A small masked spectrogram model, trained from scratch: 95.7 epochs.
Rows from block 1 of the decoder, named by matrix and row number. Rows with one number belong to one neuron. Each number is 128 + 24 x the weight over the matrix's rms, rounded and kept within 0 to 255. All counts start at 0. Numbers have three digits each.
# gate: MLP gate (decoder.1.mlp.gate.weight, 384x192), inputs 96-191
# fc1: MLP up (decoder.1.mlp.fc1.weight, 384x192), inputs 96-191
# fc2: MLP down (decoder.1.mlp.fc2.weight, 192x384, transposed), outputs 96-191
gate.190:111153130131122135140150151137114105087111148143147106136145171115123118123106189135121156107126122133111055132162172140146148127101087132145126133150124113142137118118167146127140121094082101135132117129135135073137163137120134127139163143099100133145143138138153146112144114107156152098
fc1.190:124101126123136118145130115086114172143147117108120148157117130122172129090106139143085161086139108171126109147126168121163145125089097114121085096147149155124107091137148157128154125069132144125130104134149086117120125097146095158158143140148128127177167142128136123145151084105104119133
fc2.190:116140134107125094146146142125122090077105128152137154142111152127141125153119141167138099113115081123161163133135094139154141077152120121133116118129134101131161160105100132123125115086120131072085094140164144063129135142162120127116125101145115146117110139119142107158085155131118126110
gate.191:088161085148116114109112162118184134165143116174121132136111134124104206139093119155168158187141132116129128125135127092130095126119130173122124130118164151109180106106143128132115109149136126166094099086121120148108121146138097112133153122132172110133107198093118106133141117125136094122
fc1.191:100143111125132143124138152136112117112154129142132119165170148148151138111120106126114133119118125126126113129104122109108148107116122131074119120120158127137149100124155136126107080121121174152119099169127116143102124147143134151142151139132134103099119171116104071125136112117150119096
fc2.191:095169136094134119088142148145133154136109102162104120108137132145129146142150112128127122105153139114154187131123103105152122149129107177098142103135127093111169112141100192142166123130139119137128127176109143148135108123100147159163124156166154119108116115120143046133124125120114147105
gate.192:114133083156127108128105143117119088190135142122101190146103108122107117135126116150120135175170112138183134147075166112135119137124128137117164109118161165131128139152102109125099125119140143117118113113151130159134110118139058099156163135135119173183145116109118097086121134106098082171
fc1.192:110143116103131155137115165085105105168150129145156131183082132114127104123111129129149138102116102155156133077129118153112126167157112110123153123126163135098134150099139080157140101139083126130129124153141127107103143122080096132105160157085097194157119118161146130096131117137070103091
fc2.192:102137095144121118113168184122132100071160192196106077135116172128087099123155118157114160140082101120091099125124111151100138168171126109165116126117140129183120093078155158154162125137133149155109110121129117124138133195133115112116105146114156127149072064171110090160118122150110155138
gate.193:133113144132144131121153130125124102134133134157118147176097194115122045098145131157106161147142142114130127142130123127127104110161120111092114148140111155095139144111147161116140099125140157148106144149137154085156094149137155130127147087100100086124117117133113129137100144117125123131
fc1.193:124138131070158111150100155130123106136121121130139121122132105115129099123115160149081138114109119170134093160136153105147129111135098127113144118109108161138138099110159130130133159094120112143114098088122180144190120124139141143102130082115085121159120126094168148118138106091128146143
fc2.193:146138136129134128117125109117115136117116149134096139111116115171142139135129148092138104137156103178125121125100088153105130142101148105126139112132140122131080119110134115125118149121127096133130131119092108150111136154118110113147126149180131117135071135134089113108115135106105125122
gate.194:128112122126133135149080099098100105154141133114154129089141139143157098142119094144125097137150141151081135141150105154131125115097078138096147133120130116124097157106156105129135123158133149184121095155106137124106141082147119142110159101175155105103136109085154129127132104157117131146
fc1.194:089191108105134148107158097120173099123128146166156115124111132122121158147180139090145130145154108091101113130114136142125088172087108113110117152130136135147106136118110128134128122163158119119085191132130134101102134123171117124117132124112134140119136161082116133132144104116099162111
fc2.194:147085115111137098142132143096151100191129132112136132132122151137113133116057173091143130096170116148125106123126107168153125117137080115092073096104141108149158152109126103108126123130139133087142110142113108158115150113161159136146207123150079148146143138164096110120136094115097135092
gate.195:130148154107104109146096079120156151144098154172155133154125130150137133123091120109127147129132116133103146120144178106148107139147104141115114157073130146121135114109129146072145133115141125144143141133150128125140135184100110140109128128156086119120116119141118126135102140124138109156
fc1.195:149113080163117085133108116132141132080137136138096113140140110115131097070124131106166137154132137152109150116102089098155110168184109137120109124111134114132155147104138143095168116122142125176140119115145121125127161132110126129104123126162114159131135165116136080155123130128106067162
fc2.195:180137120091187094130080095105130132145084171115105110121148160106128115135118117119164140095128142112136106116181143050107133106133123129108147138091094111102154125135122141101117169134137109130123157117137109116148165120092120117112113151167090111125129102098086162129161090116126111126
gate.196:131126137129086119169118125119115143136134102100144104130148139118144096100095118132131146112173124132108108131115131097175138111192086092097071131121130124134129108066132138159134128164115143123106171130162083141107100134091087158155134133108113144148210155104158136117141143084141140135
fc1.196:114137102152113119124117153133118144170135120142156105102125116111156101090136105155124116082180082157126121162104129166188105066147125128131093135118154105154101152120112135157103147121113127131122166156149080176122124082143110126151088107103081122115153151163160107131139173089123125162
fc2.196:113151096174154111131137105157129136140149125113142132133132128127110119119143149165142140093144136143113149146129143129104138103135155092120125128142148149074167120142153103082162131099105166149118120115143144110155111130145111138102110127130132107132074121153122147121137110154122122101
gate.197:127111129158081131142132131154117133176089117136109099160161137155140153118151149104085093120128128151107118138127128138142108159125121104144092146129142128141168101098119133132127114129157110141186105123126111134145097134122100149124144125129152155140131112097110112132098098114144100165
fc1.197:144093098119141131143112091139127144107104100130134114151149139145115109111175106162117155084113070122125121122163154137109138138090109155109086089122134134144124140127121114163159110116127115153151145135131105126137147136145140129116134120136140148143161131103143179141102143115102138093
fc2.197:108129151097177137102128132127090113083144134123153150105151066082163080169109142149154152129108134115148130116150156111109135142109102145114179170118112097123104153163142144111119128118114154147095147137156178142127138140152157132110143123098107154082160144119130136128120142143121111142
gate.198:128147109071105084122126118138116140099130145085151112087157106135090163158137154083136140153138134166131142115111129132105082120120120136118121101117132133117102130178105148090136138129145125149121101148134137125120096094136076133086102147134162155139126173154105143118105153144128160104
fc1.198:121143123111129098123145164105157088140075122138084131118129154142159142146072082107145131116146142153131131125161113121117097103146103146116125124127078147149122145148078124138103146152149092090108095123124105104120057136099137145121139133144085107123131163119115138104127140133126152089
fc2.198:133123112115125074132125128169132111111150137127175089101099112066102112129145148089131130156149120157136119141147089150132163112121164116130139093112116155142125154122098155130133191132098147140107147156151146135099142123166141149099111169131141123111135130130151123138135165117112152141
gate.199:124129167132118115116112118133155156156130157102110184119135128143123108150122141081181103147137162129094131113129109147173118133137130141139143157119142134142118087124125132116157133144142126116097117105139148140136109158158087101144108144119089153123101101130072136118136134127109134131
fc1.199:128118117103113131134127138114137109174126100113138157138122133156139134132095090125092098103118152101059116141119124148101087117137105124151126154100135115149143166109147091144102146164119137164135130127109168116134152137136121122113119125149109143153173167129139104136115137140095144106
fc2.199:142099158141129143107090115134128119128153148120111135119147126095111144131123157158108124098079135092157091139073143142146083131142075136119142135118127129138136100118102138118112134106147169124133150111153143158097092162137110115155138146136134155128144111145123076170120151172147153159
gate.200:138121168144077093127105084124133086146146172157152086106106131166139097118148138110130126136117125180160120171137143104088098125113150112111094118134101108137082124125129148099147128126135157128121131160141147133125149153136098139104153134159118118102121132083100129148116088094170106168
fc1.200:128126130146154142135131102119102112130153132129061139045102151141153112128136155169128134141145162118155124132174125126151125150125095153082160136130118122150089111068170117101132113095093132141132142122088106155145146108144082140126128129115121126114144132130091100158156126134134170156
fc2.200:162099146127105101142125152138123089142168157090135140101179123114087138154104126156132095164132106159156111113118129138161106090071135133117084150119116155127161090164104102131156129115164157132123129126096120142101086114172138117144121116140103129125121121108134157089156182156129157149
gate.201:124097145127165110129141098157117106120121118144076127108144144091122071125096097140160146125123131116114125122126149140154143153136119106096138141115142124138163103083134086085108137144133160132193119147087166133096103107152160162157146099117087103123129130160113124126153122073151105119
fc1.201:098161171175089112114117149134103153069155135098152124125130113104134141150177159112129176115155098095138092151131129105117088105129112080125137152129139160098110120141129144101151123139172133144118161108164098136133144118115131104132123144116123109158096096068140159111165135102130105151
fc2.201:112122131126153114139100123060114170143154118132111150155136146100077096128119173129117122119142109158127086098164124142165121147142138134108143128175100164101149113092120128183085162119157131126113089116086137118072118088161140127173135091136115132107121092169123095111147114084120122136
gate.202:152124133089095111119138164155114183123125125154146181099144148108111069159125124133181121101090159176125166146148105164116134101118158144093104125104115087168141139148158125185146159098112134176116138089100103119153134126118128154116168153112082164169144160121139112124074110132146133094
fc1.202:133104164127115113109140136146113169153136130126132164089129118132149074145104163134098147118099161130140141127117125166099144151131166128126147148105139105169129133087125109130176176166099141186103099121133101097151128106128139101134116162081095149144138147176123116117102110160114154104
fc2.202:118165111085134085138146164081110151121099118118142137133099198119123125144125156100161119115131165116136141189071102089132171090106121171108135128151100087153095171130106124122134142156103121160115094134108133136105121113078115106117126132100102116164134147060130158120135125105156165122
gate.203:160109126143128150185105108089153155137126082164108129137129142144143093121087109150106108075164100155088090112154136118122130130097128137136131148100139109134108108162131136159163137093153092171150134117092100124127119118082083144155147137150144100131147098133152126143155143123114083108
fc1.203:130126076118150119071117093109100140145131150122112124119092136109100150143103106135116137139116135072114114157132134161124129177129126142132137108146097140150108099149108153166115084090135149165163134122145152153118155116126125130138101141145124119116154133121136173135144149129157143099
fc2.203:086154173115077164163114160116132128123112146102148171145146128162157112134132112122149118157108151118106130129071118132090121128149149112121132175154150121114146143111071159110157121153161128141113139151130131113160127162149126086154136087125079140137043128131074098131086119097122091129
gate.204:108172163068131153103131102119109137172132110134130097125127089120129098117128121118143099137136112160185121042151128117106143135133155140160106110172099140080135112123141127137114089171112142086183088164123147164117137109129086124146145093156129159122132134156130155102156054131149160090
fc1.204:143101102138127101129138108093118112122116127174100117155128161154136135143124145121126155107097150102130179098117135108089107160157144176121112122084150136115132116135133141108125175110137153147104143108125135145112121137135130123140065121170084130099124189117152152140162170133113115160
fc2.204:088170110101179171165134077201149108199134133100165141133137101086128116144128118106142130122192107156133087118148067115120148097122116158159114132179110167145149113076136163143162108118090125138156118179131158158117186108113091171141143101111124120081133107177138102182133115124131131133
gate.205:132106158167118111139095151101184107174143139091093052140079121117141145175158188081112145113156112128088153152128142145111138112102114104109138138164096115141149130142064101076135149113121147190111174192135101096090085098174142125179134128131135078130126075068128134131106135151130141152
fc1.205:106157111116114193145145059153120154139140156169111156115090107095146127120137181186152139117119145112164088096128118117154149165132142096131138137133157138138103129081173173151115100134140123110138127102129121132150102110113160149152137133149105157129108097141140105120148117122096145104
fc2.205:155111095096114128143092108142142137162138134154135136134087135156110112119131117166124147136111122183174135103118114113078107137124125131142111157085133130141170145117119088147145092174081172115157110130124165139100092101149119097110200128154083158148134120145131159142099176111077121102
gate.206:124132133148143115122112109146120140121140171152142151109142139114140133136109093149196097107094053107100109137139078150124089077101076131154119139105148142125119088123134129133149111142132106104147108141146128100108071119110145096113158130126092136127109167091131127123140126078069103161
fc1.206:129126131129106145138120093140122116167110116175120141124130149127147132087133117135134184112128122164133118146143091117115119105126123145162109145098135115122175093130109146115108126121108118133135144118155143104139090103138174120097183115113100134080158101143148142151127139116161119137
fc2.206:152118159142083109120100120114127172141159143133134105125123126115177097117133121131188144108137127109152067127108113112137095124110114174138109177087125133122124130162074101118147108138141121118144099115109165153103104134153159145170150137116115085127132101096104108076111141113102121118
gate.207:138098089136143132091159164149157129134060121091130112140124134134133136122161152112105123133126142135120129115144166122104075102096115126170090099145156095121162164155092149126142101166127126136144185142160129116071161104179156142146112136112130133130131149124105108123140144155133123139
fc1.207:094150116125069143142151136122145157150153132110118110138079116145145119100110115143153171100130095140116098142177094122133119137126109126108120120129163152116122129124126117154139152129109102139121163134149151112129116079157124168111100133155139130105122177116111100142122149145125166145
fc2.207:121170099123142155107126083135112082140148137118121153105097134152145129133132157125139149104176150124178120103167099087101108116121164093126130131105099122143130128123091164108158106119109120085144133122134130118112150130139129151119131139128097133125142131119120116122102058110125113123
gate.208:121127076105143127106143112164077114161104116143112109106106126152152105143124108113111126151164143130126107152134077133100142128121134114122144113139137124147156149119125114133075123122107143151135105138099149139100087146134133144167130129111115114159110075123096156136093107150108153125
fc1.208:144107111083154121126096164121132138079118180110130171129149136158130167108105146114176149114126092130134112131124147114091128151150084124143171116112112122182105120151125121190148161170115095118131138140127164125168147113099203078152149077138159188109092157112123089143114178115145101160
fc2.208:149134090099149134150114149114113140069114167159133151140090137142127141137151133107101124123148106124160098120118094121138120127115139106122169152115068116136150089164161110132157132122178146121156107112156170149161143103102178125131126118145125142123138122105097113140157127114137124139
gate.209:123157111120140112165172135155071111137122141098160178123143082087090116107143147114116127163155123126159103078124140118117159130143132139108112149121129127129170095170121157124100125131161141110116138143133128096095126118151149124156114116130122163128121136114121181087153146141114074133
fc1.209:125139103122093158107160132129127095134118112148141142140150128099136131127143132132116126116130169122124124131131142157131136162135154128130145129129132139124166111164103090157096100152151106122125121114093135138134109104114091165125121172118115163070155136089115147123132176150148105131
fc2.209:154115119140128141125075132072179186138147136115128117106149156179120123141116093138177123125117083128093125118131156104128140135145127134133136093139131156102115171081119173130159132108134138176111145139168119121103122146143135135133167124154125145171139121123116113143122149069125127168
gate.210:143119104147114157115157134129142112108146135101155150129132129123081119122157116123086088105103117108158158124147144134112116138133141099087126133104137135129158109127155091137095094144146166163105137108125127115130116076127102134123176085158123095096126167110136115130116143122133129148
fc1.210:142117137083136100173095111151130185149124121135116131074142091102137144168122115122143139126115124123135130108117136121150139095107128149159101123120129127118169102164152125135133082110107120128137138106140175142100129137154169152154118096105138168124134158137119167119122111108113149122
fc2.210:128133084117155129116150135108126107125143114129141165162134157138087123136126134114139068153087120115124109125133085164149124136160141118129106150122145125161128086133155124125107130133121148139101125122141137126085102136149092117137093132138126098122152133134150132120136125108108115154
gate.211:121151119127095145102107112158128106091118112144130143113095169100169107169146108122137104105130102105149097097099081139149155140103114109152114130139152121159162163129117120126125136114160139129129150127134131120124169153093127117166141121117133131104104168090106143138174131142082120119
fc1.211:133134149127181209100161148120101092115132102158133129129114156103082126140101105131137145134137133086131129092068129136131145133106137150099137147100111108147189174108156142157157101121145127142143127100135125122110115134148110147140122116140135128109158143106092161114123083130101114126
fc2.211:160200143134138112130135135153121090139147110130109058097106103121112112093080152121120101106114147104110109133105160118106143084145111141119153094184139213144170113132119147133135138109129092151168149140105142120122107137144097134121136111122132168139150133105132132086117117135132138116
gate.212:124110133153153131154125128107124141173158070145102136134135120137120109166136121099095147099154102105090129136111124131149117126136130101125116110147143133128095157100140077138163103120119121150157147143145100134133094123148158132132162160098131100144124144115130101134125120120097162103
fc1.212:117112116150129120108127136123131117149201175076085114105089108118113076149163130139169115080161158138073114089139077113181115112130127104100158120133176109108136142129168082133155113175124107088098143115140123132114161140169111138091118125121109149122115172133166104124170155169089171096
fc2.212:090171118132187138133090104123141143096076088110109140103183173106158121128146128164123147067149080157121119148119127129142153161115120104132111130146120149108062131125143103129093117115133122120092108129134159165126114124120132104114115150129121105136147134096154099152118144147134133147
gate.213:141131128134090155140129120119120176138146105197152105136135141146116126129133134102121141128148127136123115113166132116112144122128148119131128127107143105158111130111170110141155114099115117121120127122163112130100119145125052128159097097160147128150103122165137172066111137134115155140
fc1.213:114149106146142122072116164127121137131104120144114182161125116090150127145123128149141174172142141157121127106127080133114111137085149161106130122157121105109124159149137129135109120097102129070142149107179093115110140116144129164114150105159130150158124111122127159147153133135144104141
fc2.213:064154110099112128136159150129166124140107155125117097088122153182088114114143158124087121138125129110096133099124145140109071134160154147142130116118162183159110091132136133100139107154149140148179101120137133135130116147118123139144117129126141126147082149162168079144114149103116098135
gate.214:114122132151138102107141115125101114145154136118144144101137118144106119135097080156163151142122137135184104162081075119142123113103151095118082125144107162127081094134128153149145145099065160146105117117130154116163158140110149088121148153078160132108107172123099127178100129130170145094
fc1.214:114145121153094122124182145128135089116174140177144104111104062111140111170144142131145088090151112130083112091147113119105091161175094142108163122118165125119148162151100075133103138147161099112150096096128112102077123162088121102143120129173106144125154136096142109095118137126133118194
fc2.214:131126133125113116086149131128125118146169116135126147085077127117112133118160123140111093165112128076144171153091109130102122117164136150111145134094133145136079126110115118084141113133157118122130118116110100137101140150155134124099159121107122143125146118125130133127116133132128124185
gate.215:144084129090149130115126160142119094108097104059147098112154133155114111146117107124123118130133141163147111107110152099108112110148127130132088103136156080149119092165132153143140099168162118167132108157133130151119165102101149120123146155140111099122132110108150159155134134157104122179
fc1.215:119138118153129123151130129098133149142158141136106137092162118132150108106153155113085112163102144122068151147161100144153142137131109142142163145103131182126143141085119126094107125119092089114070129100150139144125123140126117124132111086150155141126136127121158143094115140145088140127
fc2.215:159123171135128136179183123120167065122168113131128093079159137111138114142145134065117131107103113181149145131136131161112119127155130097134091156110165124134087145135083149130097123103146140157114086098166112123152170098132133122140154119127171110107119173133110125121095142144105156136
gate.216:072152107121199181092124126214106143100099085107108154126122157107149098160139112148085140157131145137121129091117177128093110117143167112158104112159214105127119092150159170123104096176129136144130127094089112138121119124148124160149174136122131127135089149139110145173091171123107145131
fc1.216:148127067130108101142134141136095148140113114154149115154109059147092084149149090167107116173168110148130117147124154089130093103114143098171099121126104136144153139148107139124111117157111116083126134139104163109147102114097162141151067154110067126166163137109149154109146142124134098139
fc2.216:159119122080061076123121131121147145101095110120175136111148162152147124090139157143106107113118098163127114191147119161106117135071083122094153145076130126117109159129171096127141108085101151114156143073114124114136152122145129117156076114152127155156125163080141144105121118074127116116
gate.217:092165099111151151091163163200133149087199125131140117151089130137107085125158129137148134139132155104168084097119154139108098118149124079145141136133137167098142145195184168116130142132123099128084130113099115110132114109139160105116082111100111122115189186083117111141124129096140124130
fc1.217:117104132122120137148158133159095135098106110154176100170107147112119108098156111153168138109150125120172125136130124120123106084159131130167188142124122137148145107114129158121148120168106146155142139069105137095147094149138139127089121148129113111099102130085138129151112137118123134176
fc2.217:158118138132121122147088118103131149152121114121075149123108125159160160138078141125094116108109093145094131184168127120141162154127131135107076138125148080149110140106132099129121117118118144116131160153124108132130135075127165118166156127148130103146154112158097141124113130132098130139
gate.218:106161131076138110137106140144147133159144168119094148108111169143132115139150112128123114128135076153107149099154169080115124115142164106072132110126135104149120120145131159135126094124136105113110127088098148138148127111111153150118098150169133142097137139125127106113110157124151120135
fc1.218:114144109133135125142103094178102129145149151171094103099153150166149129154124177091089163126121123142127146148116151117127163130149123104076121099126153124108131135154123136140167094144120131106134103131102127135141144116100114129097108204145110093059124101101142122140114092114148137112
fc2.218:133108117163127143083167142113105120088134139145104142134113126111111110129167144113125118116137143099124143090140108132180083144113154125117176136142149051113117135155121116150136151141122138131170089126139138150144110124152149106166116146185166097114099115153124161158119149136136173087
gate.219:116103151152118098125121149182132170136163091106089117110165128148173123160134101120143096069171121123158185116097147152136131103118113092086132123131196094095141155161118115102100104144106129124149160115179130100115141100121129110134127123093136129146176113153135123128149137174065126109
fc1.219:111135142140134131090112128114136124127111137134121125122109107135101131108121129148141132160103130125117097120158108137153113157135134171149136116158120139101139116111102137142148166125124137133118100121135140153149105103140090112121095157122146183111070105107149127126102165150144093110
fc2.219:142094108108121097165153114140146140136157073062104143161096114189142126163133105107083119071155172137121154080104134127195103118111132113107193123126122131143116125183113133103090125156183128113126107139134137120107153074130114141124143144122157093143180104172132123136161110130094165062
gate.220:147119140143100138145140101141125146081124140138085112130081149114127147133156118141122115131211115119081123096133165112142141152096132154127093130132115130085139122119168149132113144122101174087101118122124139182135146111153113119125110129081102109150143114099085119142118138120154127165
fc1.220:108135141136135121142117133099131115091099145145094113077130104121164122105139138147145078140118142113181113168120134072152127107129137133134153141127154129096099103140149094141115117161146161143137100118137166120199116107131141127141107117121098138120167127120125106137121094125088144145
fc2.220:101131125118099155110153123134142126106120129146124120159141146136123135165131140126120120108145134115128113113066167189137105148120090125128093145116177136115139143106137142119134151116106177099128097104136115109176141157152127151125118118116141136106140108127090130083093143132116146103
gate.221:133077139107168140126108108110164098169141088121120174099158135105148123147149144110115151134108126097149153128126133110121161135147097092150111106126140147136162088129105147121113139184116136114178130124133116112113121186131135120155129123126128124150139129121145144100148104119118125127
fc1.221:131095131132143121126111181099150093180092113104156139121192128136117106117121122128140108138103148160132173126162112129090108087129116122119109096168118131133114120181162108090139171157148101132167141118153162134146174129090108163124119114125148074104080169099119134084147133168146149160
fc2.221:110122123159107145147126152119141128135101113103112133137139123132134155099091087121113131136143112105117117104106110128122167145103138136090120147126120151131106113135098143120130131158130146144128125131133157115105132151101115134144138129134135105138128139149125090154107129110138095110
gate.222:126134131087150119081130142111092142128147151110114121113068140150085142144071142136133127190135127120135084118129169112123097111150117120127160111148099089144131113144144147130119094132088145131136160157100132160140148130155137142128094104129134151095127135130120120159112141148123155134
fc1.222:130129122126105086158114123147121154100126102100125145199125096117132090120142127127162160127140138099164134113114092088138124166146114160141105114117157121086155139137151128145109126126162142152120113106130141144123100167154112144117112091134134162146126110141158064125132109117159111176
fc2.222:112132112111144158134110144126099116118087132144119101119130131117107145127099157128126124056188123150107139123149131101116124132120106104133132108167100142106148100118060118115115143150128128113135140132108163097124124101104117121118143149098110105091110139137112171126142107146142121105
gate.223:120108079154152133086138109146131133118117165149179142111093181095134118157161085180166128123135130140151151118110086154180096127141089178130109113188105159157147114105109115154127102122130172134126170132152108102102134085129137134170188122138142076134122105118155145112112174144074109171
fc1.223:097136099119163134080145119102160151138121094133177136113159149095128125133100162136185139125123100115162117153112134119137104097125134150185125123146184124104103135118081107098129129166103091144107115164122144147125079102144097184159094125074100104157091141135156129171136111109124197130
fc2.223:093165111098137145102110110117146100135133130148124148141096086119107127090094132115127097151141115141145131094121124134103132125104114107120126142125123109153103167135139124111110102159123092164109132124108141143138168097106102146172144143152121114096117109160083142150122124107074123127
gate.224:104141111147120175094180100125146078166128148125091168141162107128150092114127153133107122137114121127169067154127161128152120148152169165147097126166117129165123094090134168178147124146129148131115132138091161102138163130152127178076103119088162126126147121142122153153134131151147146137
fc1.224:120129097128113164117114142190168116125104183114106131120129131148146112110117132084164117115148107098133134138119124142142139130133147115118151114142112167122167167128106096125146103122123089133130165133138113143142107166091125103121094116147124169151116167162120131116128182096152160108
fc2.224:152100189140138130124142119140113115164138114147119142131130143113131117122114105143116133118133116128117132129131101104123108105102113110124135134155110144106145080122130122102190117126144129135196121129128125124146132106138112093146133141105106130152148131158142116151169145173148094098
gate.225:119163144129101136125119098139146148163100143152156154139175164134114089128084142119157108118113131094162130132152070162136159118127068143145131137144091129099096107156189146114181114125157111093114167155118086116129144062156113085111109144129130167140098121115153122118158188083106138163
fc1.225:160070166145121131124127144119118116119147064124096123158123110078137162110154143150126165135135116103125088150122138136140101152132160119114135109121136114120169113112126115096102195131088167114134118173115120144117144169117137144100142140126096104087156115098139116166108120141160141125
fc2.225:111139113138138075118127079128127111158129093171154151149118178159120143111124126105153079166122110148138078089128110120132111122139084169184137139106132123114151108127142113143115116142127151186145134117164104097201103102099111101132163105128142112147149120091085137135131140105140097153
gate.226:118130083155145105114119182129195116062103109133147137121106104144070130115089092133108137170098126112087162130185109107086102186146168124173089110123123167140121128125112154115090159116118133132148076164153144142111116148133096152097142173125134160104092155109146131137113167144124123101
fc1.226:135165128064122120102153121144125126105091113145129130102140110141177139094144164136118131111117148140143130170085130123122129138085170126158140148104129084125180119179157113107126161109150132118150157093167084160137164136137120149134114122137132126111170136151115133152089110135156125149
fc2.226:095108153097073125101111151104151096138176126132107151151138148148181122186146123117127094104106188127133162106102101163149130106112098156088184114109146131129108156153131130096120094146156187111094125131084146122151101122138157132127138104120120111183184116153147105116126119144124148108
gate.227:150121149107115084138133096131168155165135129074085178065106123185099125138139137118130112135078105153116120130166119162094113090113127122118101113125123135132081128159152090111135140114110079162148119114099103146129098108117092157148124144119134136112146134137113120111111130120129104136
fc1.227:139101131141123100129132066152100153116127108132152108094114141109106115118146111126168140175120115080137127095163123144126110111105168116178148133116135111107069131128162157152133102158140148169133130092125131122148123161117104134113177154093200160118157092112145119110136150112120137117
fc2.227:175129143162136123131132173097164102145127123140083147114136144153147145127123116152089118099106128125110096095150130143138165139138131138135124179078102093124154104134137157093117122108125118116130136141084113122104107116103087181151104098159086148120150117110122119130151086115167127122
gate.228:153113123147102136127119127124125106119155136133118148096119156118100106117113150114106109119104142161128118093116098158135156134121147099112144132124103116139109136129108164119135165186138141135131126160103102150167096126132123076145122095133141122133134108143102148128158116127104071134
fc1.228:143115109098126126178114090106099147125130104127171139135133113174134130092127145102152148101149124134110143154107164115096134115126130203125134117110137157135127121154152127120125173082150127170119140138105143096118139098134128165110121144148103108082139156107117124104083153107120174158
fc2.228:163108110143115136131138123138135124094112114106134137153114111129140123156121107124087137137089147097142142139116159100125138073112143110131143175088117123154119133141136139130134104093142144161174090109154091126134160147158147128136138103117124131124143119138133119125120139128151114135
gate.229:102169104150139100091133107139109142115155146179123119113131136099120088145149127166149084141139138092135118163119127150130164123137099141113135152102176117148136113125105080166100113136137116130147137142127099114119109114112129107195108129129147095110149129100130168121142139145135135140
fc1.229:082199037126089112108122111167171131154129145146081145130114075123173143150108093098170121117158125118148156140127108148132089118129148110094128106186111132144161158143154111132097134104098090148115147147143163120099117166114106115151144138155103141104132175111098142123114162122089127128
fc2.229:111152134112167152102161164125070112114106162139141134112164114109155113098146104139141134155158144129107115128137101115141167144090123097062162115154117102143143127104166120158082102134120148092107133109115098118075110127094124132150114124168158144152127164100141132130114116160155124138
gate.230:166091154141114100133097127146150133155134080130125158162126157137131089120105145120116112132107127150059118186150110104130136113077092129126111142067158124102160154106144095108139139125112097108123103107170137134095115078133118124136142130139154145152094144136121166135127098140109151156
fc1.230:097165130086140150093125126139076118134137112114140131165140143138139120146136067127151128156153132076148119106128108142133092106125141121125181142145094135151105096137111153130075104147159143161130166091116120126152131151115073081156110127149142151118164097087119091141108114144154145130
fc2.230:116128129156132110106126106121133142121129086119125141155136133134146107108128143138113109096120075139098127147132138083150135122084123094120105161089174109091128134130130107139158130127141075121108112127139116124122135102130142176127122118123134142170099100126150149163124120120109102126
gate.231:127134130099101143182143108102131143103166137118158100107132127097092094082155179129138137120151151136153165147097114109131149106142124134151116119131140136129130104136135151102150096160135143166116117151150155145095113148126104145147091112134129179121102144136123134127130102120132114153
fc1.231:121144162132128136149124124121139167162108121131109130125084164090164128130118150114090138147115108137125111137179159168142158113113171126106150136129147101137149106108122095199107172122119097128115147152133125117148141076100150142147137110161113107118134107115117139084126097114120141123
fc2.231:124135171108104154123140118130140132097132102175117111143123124120140125114118116137120147125155140117105110078116140112123129114113112114162167122127110123099118182123129145127158142130113089161129114130128094116145132117110124141090110137141124131146126135110132118158102154091137147135
gate.232:135148143161153098186133128129129114155104121079135119108135091117141100106120164167106126154107161128133122158140154111118151123142144139157126143135103118138116131129133124098136115139153131109164119108101107114133115079124142133129145123123141152137101105128141090074117093166145133125
fc1.232:165120112149138096152100143147161142113108099121143141101174095095134137127135172129141148151059134105127128189107136116087152137158123113150128106129103115130153125146160148122135109104129149140152116094065102142142134125149119126143207164137101130114159113134133113111110107129136101106
fc2.232:154092122144114094145149113113176083142159127150082076155094125162071139134143085103104156155169091147149087143153125076153169126110131120147097117097157152068094120177155158142129144124128133139109105179104107194097135102120178119116133149088094124157148090112174159094158154105141157180
gate.233:148146148117145099075091151162124094123117115140107135126125090098160127144126192143170167074101033163114103146152164141117128141135083177164086154103081100134136165165103118103131079125103161173071050130146173096145127138105075144134123122100157104172146105154124137060088156073112166148
fc1.233:101181131157140119100142133136108171151177161138140127158113105139147105180098097061115146099091123095163115110104099128186103092157161077067143188106132152164100120093171138099092144122125099142106113167087118101140165108127152171139119133144175087147098148100099147134123098161137120191
fc2.233:100174094132109187198173164102095154148118104116111133094166160172079143124128096156084094123135190121163167109111179095182138117138145095110183080181148168161117118104171162133130126154166146075219162143159081164112077134126121089130133104141090135077157095096108120151152114127150101118
gate.234:119122094140117134138120144162178173128069150188158100083125163112118110062151104147132137072169174129091137156074097132131112104156146074082151112138110185132141115147201022161137132122110101121128174139163168110160060123095091107062127138128205137092151136151105129090134136167125120089
fc1.234:119149123153130146092137133136185143106139082154125097086170146097126117116187118200124145093150141114128103121167145167117125107132149073109137152115153119124173115107145060056193063128135095167120108140111137083163106146122122151122076110146128141140096167144156094136147139100103122173
fc2.234:155126125099132117129155138101075121150130124105124185165149103158148123167069163066102102114086106156161129144151138092100126146135058189139138137119137083141120176139106198121107117149100159118122093124133071116042141102171187111182099130146041116204099157092125139126112144096141159144